Weights of a small image diffusion model.
Model: arch unet, widths [96, 96, 192, 384].
Training: adamw at rate 0.0016, 15100 steps, batches of 128.
Data: trained on larger renderings of crowded toy scenes, 90422 training examples.
Rows from block 4 of a small image diffusion model, named by matrix and row number. Rows with one number belong to one channel. Each number is 128 + 32 x the weight over its row's rms, rounded and kept within 0 to 255. All counts start at 0. Numbers have three digits each.
After each channel's rows are labels from the 100 images, of 14976 (inputs lightly noised), where the channel reaches its highest value: "colour at peak" is the nearest of a few named colours to the mean colour under the peak. Only what is clearly more common there than usual is listed. The data: larger renderings of crowded toy scenes.
# convs0: first 3x3 conv (model.enc.2.0.convs.0.weight, 192x192x3x3, standardized in use, each kernel summed), inputs 0-191
# convs1: second 3x3 conv (model.enc.2.0.convs.1.weight, 192x192x3x3, standardized in use, transposed, each kernel summed), outputs 0-191

convs0.122:118131106139114132134124135101138133144119107132188110147142134150192130198151142105077070119119123127166119121150087052089112184118126127160090108132128128169135108147088111122097124112099173141130088127050127132133130125149071109121055101161040177120091154155122080143143056097180131088131126136151172191098110127158150100082101113122095075116177103115130140106145166140114098172100139140153179135109119097135129099144147174180109133114196108201129133119145118028119131111152169107128119128130186113098138087086098132109101171123044081062179164134180153159136131145138075086
convs1.122:132112152157107076119103094136175125112097152098100177144093097176074136085118138136111101095110077073059071147068091122126104090148121110069141102128121138138124137146141122130119107107155113126189056154196125176089079155128123112113140175150166081136084127031102133090152087142150105100103091131090161131125113168084123092114131094087142100152072118143180126129152135093193108163082129146090108165124125177124168104131177091143108106097150101082149104070092088082129089091093103171135096078097076114155141108132096184107070104145111080090103106124118160159134153085072118150
colour at peak: grey

convs0.123:109016210158120135138124147138149166136089153137135134134160147076141064112152183140176114107131078126160164164114124133057148161121102100171138137130128138171118126157132153125144176141149121163162110113098140127121163170135104097137110100094164154146087163087115157123107157122228096071125080147068190140117091158154105103121120113111176086088088043118189130154117114108176140115107151154144154134129133221165173102135159097142114132101166119134115121127120047171128098101123127144087135097124154111129131128075125063157111129122072107075130113129082093146144102126115048117
convs1.123:185164129130113140167149129140109102137177145095169132121134081164197146097081147162138138218105160164153103153110144149108126136134149155088170120172120128182177120129147118205199164158118139148099128147160123178113128116109122168151124110137087147107127148128184083114108154167075131186141186124135171149115110115137154104146145137170136149201116130163096122140126160171177113121129122162151095154195127083161180132132151199161202129187126160116181151130120175100101170154178120143123109116156123139107077106139142158138125159104150214142135113134137180067158202141195179154
colour at peak: blue

convs0.152:146083069155148097126148145096047104108149135128099157115155140103127153096147122144112131106098156119132163151112116113123200170130149188122119112108116114150174130151163171090139078117153144148172119103075181140137134121160100079108114122094030141139159125097133165127114138131098085096151128152104104112149164113114133146114130226093128124113096072118081165103120109149076087155071110081185113139117122151161115133124082070086119148095162157166212156134127151116142118208168085136131135183157174145120125132059164078102101162133156164121156180154185109105151073167110185180
convs1.152:156144083152144111052124146107163170166101135119127080167107132204150073120158166094134176114048155171200140088169119200137108159109158059164129158116130137080150132100168158083118102150128166126123167155154163074151147117107091132132184122078110151178218126146135134104172159125103128124140130163044072150139127148156150151175164144132112137139095127138099136152127113102086113101144106133121128121118162112094075145131114105135102149123055121137129155153134140158170100096134101146154145061139162102167165083126136152159188144098164156158192094094137087153144191154139194136
colour at peak: brown

convs0.184:166148125088084103132189168108178098068107066146100061115113133156076097120193113079104098098060131100078156101118118137157105099217102121082148142184115131123131157152108200142156110111143190174184114067156162106183194184174143106133129098153137144179153128119144133147148154110137102156161130112092179109100133197195091081135161149114154119112150128109074100117126124152164196087102112176148180175120147140130164117117167130152164118135129130115120073077135122107191108093192124116110071107111129109133155117143091125108116106151153131143083121093128119125109100091134113125
convs1.184:135121125159172130161161078191103163175143145151142199142120142122178134085108154226122128126175136152130132136132133108135116152107144164158130107083097097173159131082113059092127119144138101134111117146101108230099066135141118147118110127110095137130103147118124130065120152121162175122085147175173117133172105085082150103136125125137158120181075139151132148165112116111097108172173138113119112110135099129125125170161146146089138078119176128161131144190153130137148183166056191173112163136092104178153092104145126180153160151142158130138161224212142133122195190152163117124
colour at peak: blue

convs0.124:120073137134171152078116069161141139195068096161158109139116125126089141123115129143175087111112059151140128134111118117075089117152101070143188141121099124181152119149099148143110149075122097177137073137130136140140116170145079089126130125061118171218120175161141175114142165151169176108127143105053176154147078136134068142156124078158150144084073091133148126140084129060142124104119136114163156131138169187160124133092101111142098146084164120140073108157129094152096082121155134183123133093145121125106162127078126079163103147145069132051157148157131087102144166174103074110
convs1.124:132093139115103116180195066100114102109162082063111125144103124093160107120133167068105121124130081153145152168097171124073166126128114140117116131130179165136126049160138138166179209189140157126144137108136170123129080123102167209174169116157149102110153171113152171169114131158115108190077134131093155113119183100152148097128115155153129120187131145116130111138118106164161161119101146183120104140135072161143190120160119142130143075192154135120155154114133124118196171200143087122144117139093095131133086119145118093095138121136159156175110071108101158100107057039145092139
colour at peak: grey

convs0.57:118123143134158128156171157193159111185164165181155093110175117141132188068137163119096134076143150072118181129122139142159128093123106128123091163145150143134130149124160146173184126142151141121112114142080163131136148126107121127128087045157138106107149098149139140149154102148076107099147112153145116126155097109094112095072145131132157106120108062100087142163103094119085050219121119121149173105095102160143153141111095105074124183136155094127134057108138117070136105182145133162176126122136140111158100067107032094104102124085080093131147091117106214106138091102040106105
convs1.57:130169178121132176178108155150158124119128189114118160188141192172144139174147061144127133132119066136099166134203133116121135179181196145163142141167146123136156120153105147131094176059160097164167122117198144095079099131155105093126128181138187144180116087114133135067126158083168137128108128065139158163144105154146143152165138128136114177093105132157202165059136180094162166054130125075126094102133141091155130107130142107192154126149096127105105153158130145153074114107118140127130140100164096105115155114090109140168112121134091079122080148142120094157107120196099104068
colour at peak: grey

convs0.183:124097124164160109147187106106095091130156126135074153122127164153138117112166147172115136091091113076132154156105145150128153144171183114118156178083126126156135134124119078089163151167190171121196093117148174147130107139106116075115107103159133092115135129074111155112120154151177104150154095123098145089141142129096136136107106158028101145137087068117148107104111030131164126199147088077155119104118101191191099107118074062095131115119184109153163096088171160138228106118139155113108112177144108153172140149111093148120117111111164132124127164172095186130170076089096139155
convs1.183:135117089144109127137142153118121148121177117118113097128097070118161091155067141167138083169123158071194137027137156115150094171146159141176118140166104111108156140128211189129137152112140140135125160211134147122156164148153131121179146167152116099170118135160078173127127197070069077104167163141190132108150124159145172153129174099157181145094110155150169167160140127145119106141173157136165186156147147089141115126145088144161125147169141141084176140141181150118091138124133114159118107113204160123102148154125122041156140124155143114100159116129164144098157138185056110179
colour at peak: grey

convs0.55:038136184103150128154085136111141106054122141137127120155143134104074083131183133099110116107108128080153136079114088116053133171155141125160116092105090135112143163131121150090173128117100127163114151141155156163145142122188132084160184082075144186170106163129145203170070106107146136166096096121111119130121085155135149133142119148128147124145126112152119139021138182138128123064128132050171121140141107118153135131161205088150100202137134107116094136148149078132130121114165131089098152107073095129152152147094130128140141148135210145135130183102182078197150071152127100126
convs1.55:134154121159130153132107067160100102186104087083128151075083098149126122181070094100111184110219066095091155136150126122143109121056132110136098134105091088115131093132166143128132169122132142119118106149089044078048126122136080149115085192168092102093096107077157082085177159154135114108160132079105138128094118107128132134144156098113151124151089182124110108105149094042140135124091107134067116077103172088106135124127119142156150072162099132125115128154106125106170098175073157161151125148128128114116121054156147123159139119126165152084088113155133114053085168099174153142
colour at peak: green

convs0.160:125131103161119093161141103097117121129160178166135135139134139115117137126133095096134169133142145133023108060126135181121165095079076175112115133132091105116160149128180133133147083129118072103133159098191103128101123083175211131138189126094145101124183109159140153149163191134049138101108146139119058046128140103120142168163144145083064167164126139167123124137172168154108137099117197090103128119131172131107116112137164156123213066116072139098112117112096130126150154164113098127117165127104116155137121128148125100121166095144179088202075101091080092131084099092122167131
convs1.160:139141129098112176106108160122151105130134108115154140109104086152150141093115159155106150146050173122174098156120124113117146137151179081145112139148154104127125135146086147148120150080127178087109071152065120121193158137080086106143093124132088148099145178150137095156090096133169112144159137156164173194115065100151120106092128141169150102084137142126064142085058145147151147120151119177102097156150116101125143152164066167146069183110153108157133139147171118112096049097158140148101109121179200121074124111148093134118065184116054161009136134131177141087155128121114126121
colour at peak: brown; black

convs0.31:193079092170144081147151107123082124131133159134142056113113084115122076175159082130094150127071100100119099144109102120057145121156147076108158078139171149141122106133115101078148097089205142084110110062141134168116104124126133099149160107099114054106173140122119131134139132132107138168142169130141124139096122129167173108194122190128124095118125065110159144108106075135172126204146086080120137156108110165172126105119115101111108086127133075146146116131135191125137166167165148181170050094139078128103090161104077048159093145114189156155146123155141133166184149095123154139
convs1.31:099118152123127136105124147113158116146136118113037065122145172121160144153137142123137125092137146061052108125132133081145123076096085127090138131109119113135160157109082142168158095138098118138195059139163101128141162143029171192127138145129116093139124131119096121185230163111118140086136112129129135110098094121113045116179135094140122098112108052170121122097173134129119042144091138129110068104127154139133116118129133136123186171099130109147129142100111120133146096115105099199090119109116162139138122105079158153151032126116105106211059114163137133104117150174156119096
colour at peak: brown

convs0.38:145175105149130116150149138134104097130075140159060090107147119160120158101134111131127147123155184117077176132120126159143173153128131136127065095131096105102131162124137072097148151152172184103124157152142160118147130121088139145111147068214067069146130120065136106127152052123154079160110137115136129126204161108131143146020112109154068138115103115162172146136130025166165081157134106124172143164078153110125130157117115158079086127136145152109128119110153169103181140168124140062125128123123121183146122096122130136066125071086118100143093075072098193109109097092116116129
convs1.38:093082135056179126112182139106119068136165137110119131131182121081187102103147172119115056156102139159204150174130139168104127165100131199146079105079071130065095073153094055157142069098093130121098151126064085122098073068128109121147126070135116176139105119153156128149084061110084208124114088135121134099138161131071146140087082134136080129118113164126080089108094082125100150110134096118130110118140111140122144159146123153079054077117151121144159121144124099072129154113152135154123126184127084124145141186121126138088169118123138114131147141116149140105154088170118122096
colour at peak: pink

convs0.71:072098097155145153093078099109097055188097107126147122151128129140087107164109077163118160118148162131169196114159132130107096132101114120131117120115146153123137080180155080129095130154147065133131155166099134084107079131116180034118147108158161152154144082113143180162132160162143150144195107100113120143185088118124122155083091134139077150114043064115150138117182159098101147160176092065187143136124139176180148097162139134108139117092212151112120090140131135159177120132114123142115109136094118155170130157086055075106134169095143109138152174140167165148119092192108132133
convs1.71:130143123081148112131180162137181141144112069142077146135114095181107168136070092135103156086176111088095126120142121171145131131161179148142107179158136112141143094146112174118149185163138150096121115085171119143143149129132142169122138192128124111168174139128148107101137075114102083126150133078130150152084130138140093124125121114149131105170106214159156060056127108085141136114151144121058163064121117121143165210179120129183099172132111191126092180137188157166040148072133085123170148117117128130093129075077116072156078114140134135101134143066105141165129150161086135095
colour at peak: blue

convs0.88:089086105115115159184088141133134118129118131131144150102144106117100158029115156127161158135138096125150101117051103117103120128103155124097082130112091095115121182114122091129134124106065123098181144117140076115061169167067215115102140160187128139144090124052128132160095092134092153199073102115156084098178079139100158146086136103164155139165142153096176170150088137089123089098133151134118159107172141156133165092125190145136112134185125184092159139171140106094103164123098064062163109138130119096167129164153106133093112166122139106164109079113142136176083163148189097135
convs1.88:141150145177173123114134163191128157123144089091125145180118063176135172148140142141112175138131156159148143090165123114175098120139129132118144171121161132106129114123151145117122162123087167106111132129050159139136107162210106124148108193129157132168129118136124109111088151154107107149129142144084156138124163146190124193093132134077157124126194160169109080131153184177120198124159117152090139154100095098123140116155128121146101116064136126133130195129154138109193104119152218103114185155088144150225187187133131149126123134091117171072160210133115110142165174111163182169
colour at peak: brown

convs0.44:139132064096169105137156088182101117151086118150102129135111102150125125105119121107097154089125135135168137137148079138107152098197174099120096087135130165107144149164093108099168167122152255137154123128125147144176130155088124037144106071170114088177130126092127124171119081208144117167189099147132170156179125164139131139085086126145130118175130056112117127083072070139170099158132116095131136154076119137116143094138136097127099159168144104131121048121172151101148198133151088116202117107162123145154143132091109123105062143108138074111174182127122131158151144140138133096
convs1.44:117112114117123145143137099185134124092165159109147102118147108141141145117115135126102137172153118085152084123114147105115131134036085169142095173057115137065091067116163096173160126134113200129068163094107143060084115074122106185176182182088108166173141152144096139106131077122105092145148152138136120131133115114156156115103129116142188137122121185109104173129103093100109145088178111119094139049142120139149106212142115108142156110090080150082169170190173111144101091091119113176103159137164126139121142157123151068125145147176144209108099125161114133142176123140110127217
colour at peak: green

convs0.34:118164124126149145113112157130144123143188139094141104111106175166135152087059128117175138166132118121125118155135134130135142096087107127125076137119041123137153162124129097125138136143094107167159150123197157140077168124136155139106120111123112134181145048142090107131120111110088110124144140078118124160145135097069148141031202140169079149127129140146114124116131130114108093083108105116157104113142224059083076186137146189098127143027129210137195122100148139122089139077150136074098187091120104164126058136092124094104115121151171157143132125094132093105095128161128181097
convs1.34:107086098133083097145130079087126116105132085121128153134086118092120165127061105142092160123093077136131210104130126165094197122135134099084137130119192146114096051156117166160122176144153137098146160140159107091183063139156134119164166121123155150100105129125149114168161136117167115166124122145122156085166175102112114103150124133135166145137107138110104147138127135119151114150174147156129175082138075151157198086064085083094074095168125114176100118142079109092201143116044107145149133145073057153111136095152091094072150115082102114115111168121096162074101098061113077128
colour at peak: pink